config.toml
model = "class-conditioned image diffusion model"
image_size = 32
horizontal_flip = true
conditioning = "class"
num_classes = 32
cond_dropout = 0.1
head_dim = 32
qk_norm = true
inner_norm = false
positions = "learned"
init = "torch_default"
eps = 1e-10
epochs = 42.0
weight_decay = 0.4
Rows from block 3 of a small class-conditioned image diffusion model, named by matrix and row number. Rows with one number belong to one neuron. Each number is 50 + 12 x the weight over its row's rms, rounded and kept within 0 to 99. All counts start at 0.
Before each neuron's rows are labels from the 100 images, of 14976 (inputs lightly noised), where the neuron reaches its largest size: "responds to" is what is common among them; "place" is the part of the image that holds the peak. Only what is clearly more common there than usual is listed. The data: patchworks of several textures.
# gate: MLP gate (model.blocks.3.mlp.gate.weight, 848x320), inputs 0-159
# fc1: MLP up (model.blocks.3.mlp.fc1.weight, 848x320), inputs 0-159
# fc2: MLP down (model.blocks.3.mlp.fc2.weight, 320x848, transposed), outputs 0-159

responds to: red
place: top left
gate.692:58 47 32 35 39 65 46 77 54 34 42 54 46 46 39 65 40 31 50 41 48 43 62 52 62 58 40 60 26 58 42 55 55 36 33 50 39 55 46 50 32 57 64 45 41 54 58 58 45 51 52 35 59 70 45 61 42 56 56 59 30 49 39 47 51 20 34 49 41 54 34 51 37 36 65 46 72 52 56 52 48 43 58 55 47 55 55 52 48 47 66 57 43 44 56 54 47 89 66 44 39 32 41 43 51 46 60 45 43 53 68 53 66 32 52 45 53 77 61 43 56 57 74 68 38 76 65 47 50 62 36 41 64 25 51 59 38 62 26 41 51 54 56 48 81 49 64 59 33 40 25 77 80 48 44 56 49 51 43 76
fc1.692:60 39 57 47 60 42 46 27 65 63 41 29 61 46 71 19 51 39 54 61 73 29 40 34 28 36 44 58 61 64 62 58 52 33 74 62 56 28 49 55 47 56 52 41 48 36 64 42 43 29 32 67 64 50 52 29 37 29 60 49 44 56 60 19 37 62 61 52 50 70 43 43 48 71 40 42 33 43 71 33 45 50 75 44 39 55 46 55 37 64 26 40 61 63 44 50 55 52 31 39 56 50 53 44 63 68 38 54 59 70 39 44 50 40 73 52 59 34 50 43 67 52 38 60 66 47 41 53 57 48 42 53 48 56 60 54 49 24 59 48 41 52 42 53 44 59 35 46 50 64 54 43 30 66 38 38 40 40 61 49
fc2.692:72 64 35 45 53 62 57 59 46 38 47 21 47 58 61 75 54 36 27 46 34 46 48 34 44 49 47 63 47 53 73 45 80 43 66 62 47 50 42 54 33 51 47 51 43 54 53 48 40 65 37 55 35 72 48 50 49 33 57 70 32 32 52 39 45 44 59 48 59 60 49 48 29 34 66 49 43 53 59 53 42 45 49 56 50 45 56 39 62 64 49 49 51 70 51 58 35 74 53 30 52 38 38 52 29 43 49 31 39 68 69 40 63 47 48 66 31 52 65 45 55 57 43 62 55 77 59 54 53 44 39 33 50 34 60 44 40 56 34 38 46 47 63 38 71 53 50 51 62 61 35 56 41 38 43 60 58 46 42 80

responds to: white
place: top centre
gate.483:44 40 50 62 39 55 33 48 46 39 49 46 46 50 41 50 49 40 64 44 58 37 48 51 60 43 57 44 52 58 60 72 54 48 56 44 73 75 40 45 68 43 41 68 48 32 61 64 74 45 55 52 52 71 50 43 45 40 51 76 51 46 72 64 38 55 33 44 50 52 72 43 43 48 68 63 67 57 53 36 68 37 54 47 49 56 63 37 55 46 44 51 41 50 67 48 58 45 55 45 20 38 69 55 42 39 46 59 52 47 49 56 36 62 53 24 43 39 64 55 61 72 70 81 68 45 44 47 45 65 37 51 75 17 68 56 67 38 56 52 65 60 69 48 45 51 52 25 44 47 46 41 40 52 38 73 56 40 76 59
fc1.483:31 67 40 46 59 33 66 50 60 58 31 45 71 37 75 20 36 47 24 33 62 77 69 41 41 50 54 56 51 45 60 68 46 60 35 66 47 17 57 58 45 41 64 60 64 53 35 80 50 40 53 46 56 42 40 47 75 47 26 69 56 52 42 53 64 63 71 47 50 40 45 63 63 37 33 34 61 40 46 47 42 56 43 71 40 56 53 39 39 65 37 40 48 54 51 41 38 53 43 49 59 42 51 34 73 57 56 47 47 62 71 42 41 58 48 48 40 66 52 55 35 46 49 45 50 64 61 49 58 39 42 52 53 68 41 35 49 51 64 57 37 43 43 60 50 73 53 69 54 35 52 58 47 45 59 38 61 62 54 49
fc2.483:52 24 48 51 30 58 45 46 46 45 59 36 55 59 40 54 58 55 70 55 52 30 52 64 46 30 29 67 46 50 60 48 46 54 44 37 55 68 52 55 43 30 21 43 63 52 50 39 57 50 59 43 57 55 36 21 54 57 63 63 59 37 76 28 58 55 69 57 51 57 47 41 46 71 67 52 46 50 43 66 67 52 56 45 56 45 53 60 66 42 43 61 48 50 48 47 54 53 81 44 47 47 70 48 24 48 25 69 50 22 34 48 56 44 56 45 66 48 41 42 67 69 66 39 48 34 33 42 50 71 54 49 52 44 59 50 63 51 55 42 65 55 50 46 38 40 55 58 48 47 37 61 37 59 46 54 55 42 67 37

responds to: white
place: top right
gate.560:35 55 48 51 63 47 33 75 34 47 48 53 52 47 58 36 41 50 61 52 63 48 39 50 58 72 55 59 56 53 54 50 76 45 61 46 43 71 46 56 43 44 39 42 47 66 42 60 54 74 38 55 50 49 61 52 42 44 40 28 53 39 52 56 55 54 33 42 76 40 41 36 55 47 49 33 52 58 47 56 62 56 57 43 46 58 41 53 44 57 54 46 52 57 53 38 36 53 42 52 58 56 56 67 37 40 57 61 60 33 46 47 59 71 51 57 49 41 20 51 80 37 37 44 34 62 33 59 59 43 55 48 63 18 63 46 43 51 43 51 45 37 48 63 36 38 61 64 47 53 39 36 63 54 73 49 63 57 45 60
fc1.560:22 43 47 48 34 76 54 67 24 27 55 56 60 55 55 43 31 33 44 59 45 44 50 55 51 48 53 74 40 29 69 39 48 51 77 55 45 54 43 73 61 44 60 58 59 36 49 50 41 46 47 51 66 72 71 44 58 61 30 62 40 35 42 18 51 51 43 40 49 63 57 56 48 37 60 60 50 34 49 43 45 57 46 24 46 37 59 61 49 73 48 49 55 50 59 45 68 52 44 61 59 53 54 76 46 68 30 54 56 32 44 58 47 48 56 40 59 51 46 24 71 45 44 47 72 50 41 38 51 61 50 57 63 60 50 65 75 43 53 59 51 57 48 46 33 42 42 32 58 48 49 69 51 41 33 53 49 54 58 47
fc2.560:14 62 54 43 41 50 34 49 71 61 77 47 46 44 58 39 44 35 52 39 14 53 56 51 40 44 37 52 47 40 47 13 50 39 24 32 65 58 49 30 53 53 53 25 38 32 49 51 48 44 41 42 63 27 36 30 61 54 52 61 35 58 50 67 36 26 64 85 33 49 42 57 30 46 60 59 38 32 57 39 20 25 44 53 63 36 61 30 49 67 45 52 52 60 47 55 52 60 50 63 50 69 53 73 53 28 77 54 40 67 52 55 41 65 58 57 46 70 47 72 47 51 51 39 59 46 57 50 42 53 34 61 56 55 29 61 56 40 35 43 49 43 35 29 38 37 55 51 43 53 57 62 48 46 33 45 45 46 48 37

responds to: red
place: middle left
gate.574:52 47 35 51 44 66 38 61 37 52 46 59 36 62 34 51 52 33 42 48 54 55 42 63 61 48 35 43 28 60 29 58 58 51 23 45 40 62 77 41 49 70 53 63 53 45 45 51 31 55 55 31 35 50 53 71 42 47 50 88 42 33 49 38 49 31 48 48 41 56 39 61 38 43 28 58 53 56 39 57 60 69 51 62 44 49 50 49 41 50 62 41 55 43 71 68 38 61 56 55 30 58 70 61 38 17 41 38 35 53 37 54 43 43 50 51 49 39 47 34 54 65 35 72 41 69 57 21 41 60 40 27 55 42 55 48 45 62 27 24 55 63 49 57 75 57 57 48 42 53 66 72 48 56 67 65 47 71 45 51
fc1.574:52 44 52 45 41 52 45 24 47 53 48 40 61 53 62 28 34 34 58 60 66 02 44 20 54 34 49 57 72 60 76 48 61 39 85 74 60 27 43 58 52 57 60 23 38 32 48 55 60 24 41 75 56 72 53 44 58 44 33 42 23 44 52 31 29 74 45 44 34 69 50 42 52 74 66 41 59 41 57 43 43 38 45 47 47 50 58 53 30 46 55 52 49 55 46 43 58 66 31 36 54 40 45 45 62 67 48 54 60 66 44 30 43 25 65 46 45 37 47 51 39 56 58 54 63 47 45 59 76 23 44 55 47 66 52 51 53 29 55 51 53 37 62 45 42 32 31 50 44 49 32 49 63 56 35 31 31 42 76 47
fc2.574:52 63 39 60 52 67 51 49 57 54 40 40 52 70 46 49 51 47 49 50 52 46 44 44 59 43 41 45 56 49 51 41 57 41 41 59 52 50 74 47 65 77 39 55 59 52 25 59 38 53 52 65 40 60 60 70 39 54 80 75 63 36 50 27 49 42 65 39 44 62 60 53 53 54 28 52 42 53 52 69 53 66 32 61 39 47 43 55 37 57 39 54 41 57 62 68 45 43 63 38 42 63 67 62 34 11 50 32 64 61 56 40 38 32 40 66 56 17 46 37 48 65 40 49 51 60 27 30 47 45 43 50 56 44 63 47 48 73 33 20 47 60 46 55 62 57 66 39 67 34 64 62 46 59 66 56 42 62 31 45

responds to: green
place: middle left
gate.699:58 31 51 35 43 35 51 39 61 61 55 62 56 48 51 49 43 36 49 47 45 44 41 49 83 91 44 39 70 65 56 46 53 63 49 54 39 75 53 53 53 52 43 52 53 30 56 75 45 54 44 38 60 37 68 64 52 44 48 55 24 48 45 53 51 44 41 35 40 45 39 56 42 65 67 40 45 53 23 31 36 49 41 40 47 71 33 56 47 29 70 56 53 45 29 41 46 62 41 54 66 31 56 42 59 51 51 38 38 49 46 36 51 31 36 39 67 50 37 58 37 56 37 75 35 55 61 23 58 41 38 59 64 54 41 43 72 45 54 57 60 49 38 46 56 48 30 61 37 71 41 49 44 52 61 60 55 55 51 40
fc1.699:43 55 61 49 52 51 45 51 57 61 45 32 55 61 35 24 63 39 54 48 55 54 45 36 50 51 70 42 35 27 45 39 58 56 61 62 40 53 54 43 39 45 48 70 57 52 48 36 26 47 64 52 52 68 14 52 36 37 49 44 52 52 56 46 45 52 70 53 59 69 45 36 50 44 40 72 62 45 64 59 45 71 85 65 55 65 74 60 70 66 18 55 34 53 64 58 60 62 28 50 39 70 43 64 24 39 46 62 58 52 68 60 40 54 56 39 46 55 80 48 55 59 50 41 50 54 49 36 50 37 34 54 56 71 46 54 55 53 43 35 55 40 32 69 41 30 39 47 49 57 49 59 36 40 51 53 46 64 47 55
fc2.699:56 41 49 67 51 43 39 65 39 28 47 32 50 36 29 48 27 47 34 70 58 70 38 59 24 33 45 49 44 60 49 54 50 56 54 53 47 49 28 50 54 40 59 53 65 53 46 51 64 42 39 62 30 38 50 55 63 57 53 37 53 42 52 53 48 63 43 61 51 41 34 62 56 64 61 54 48 47 42 35 55 41 55 44 43 52 46 45 68 39 42 35 61 62 39 49 57 32 49 37 76 45 53 51 71 73 44 60 38 36 66 51 42 46 33 54 32 50 54 59 37 54 50 56 45 62 58 70 57 54 49 47 53 58 49 31 57 19 49 38 46 42 41 61 43 57 56 42 60 48 40 37 40 45 47 41 61 40 46 59

responds to: green
place: middle right
gate.62:50 45 32 70 43 46 38 45 57 42 44 50 71 48 42 47 54 45 47 53 52 41 41 39 51 38 62 51 33 58 33 50 46 29 55 56 65 55 44 49 40 49 44 58 66 43 27 47 46 57 67 49 52 50 48 65 19 56 38 35 45 37 65 58 45 63 36 46 55 77 56 37 42 45 61 67 40 53 62 34 49 66 52 49 61 45 54 49 69 40 34 57 44 42 48 34 28 19 56 47 31 41 67 60 72 67 35 52 29 68 70 38 30 57 50 62 51 40 43 54 62 46 58 57 52 49 48 59 52 64 26 48 51 51 45 62 62 49 41 57 53 59 52 46 69 38 50 64 35 61 39 48 54 54 50 66 82 39 49 57
fc1.62:35 48 47 78 59 38 49 58 61 25 66 59 69 55 46 63 52 49 46 69 19 43 58 39 59 41 23 61 37 51 33 62 43 52 54 50 70 39 61 62 48 34 57 61 47 63 60 39 45 52 66 81 53 57 55 56 58 45 30 39 48 43 40 32 56 62 25 63 69 60 56 32 66 52 47 65 40 64 60 52 55 59 50 43 47 58 52 44 39 59 47 46 44 43 42 32 34 63 47 64 25 32 60 46 52 82 61 47 33 30 63 66 49 49 29 53 59 49 52 55 61 70 74 49 31 42 48 60 58 50 37 38 53 50 45 36 60 42 52 44 36 57 48 67 68 45 45 61 39 68 54 51 40 61 53 58 69 44 45 45
fc2.62:45 61 73 48 49 46 51 62 29 59 65 75 35 44 65 62 48 63 62 41 50 63 53 42 45 55 40 60 69 48 67 53 40 69 52 59 33 57 58 44 55 70 49 51 47 44 70 62 56 40 26 54 44 60 54 42 72 42 69 40 45 52 32 42 53 54 42 51 56 45 50 61 54 42 51 39 52 64 50 68 25 45 42 55 34 43 41 56 32 57 54 48 76 27 58 67 63 73 51 45 47 50 39 54 42 50 53 53 63 29 54 57 72 37 52 43 26 66 50 54 49 57 33 67 38 45 58 40 63 17 63 36 40 52 40 38 61 40 42 54 27 52 59 37 34 54 51 41 59 73 50 40 49 47 58 49 46 62 45 53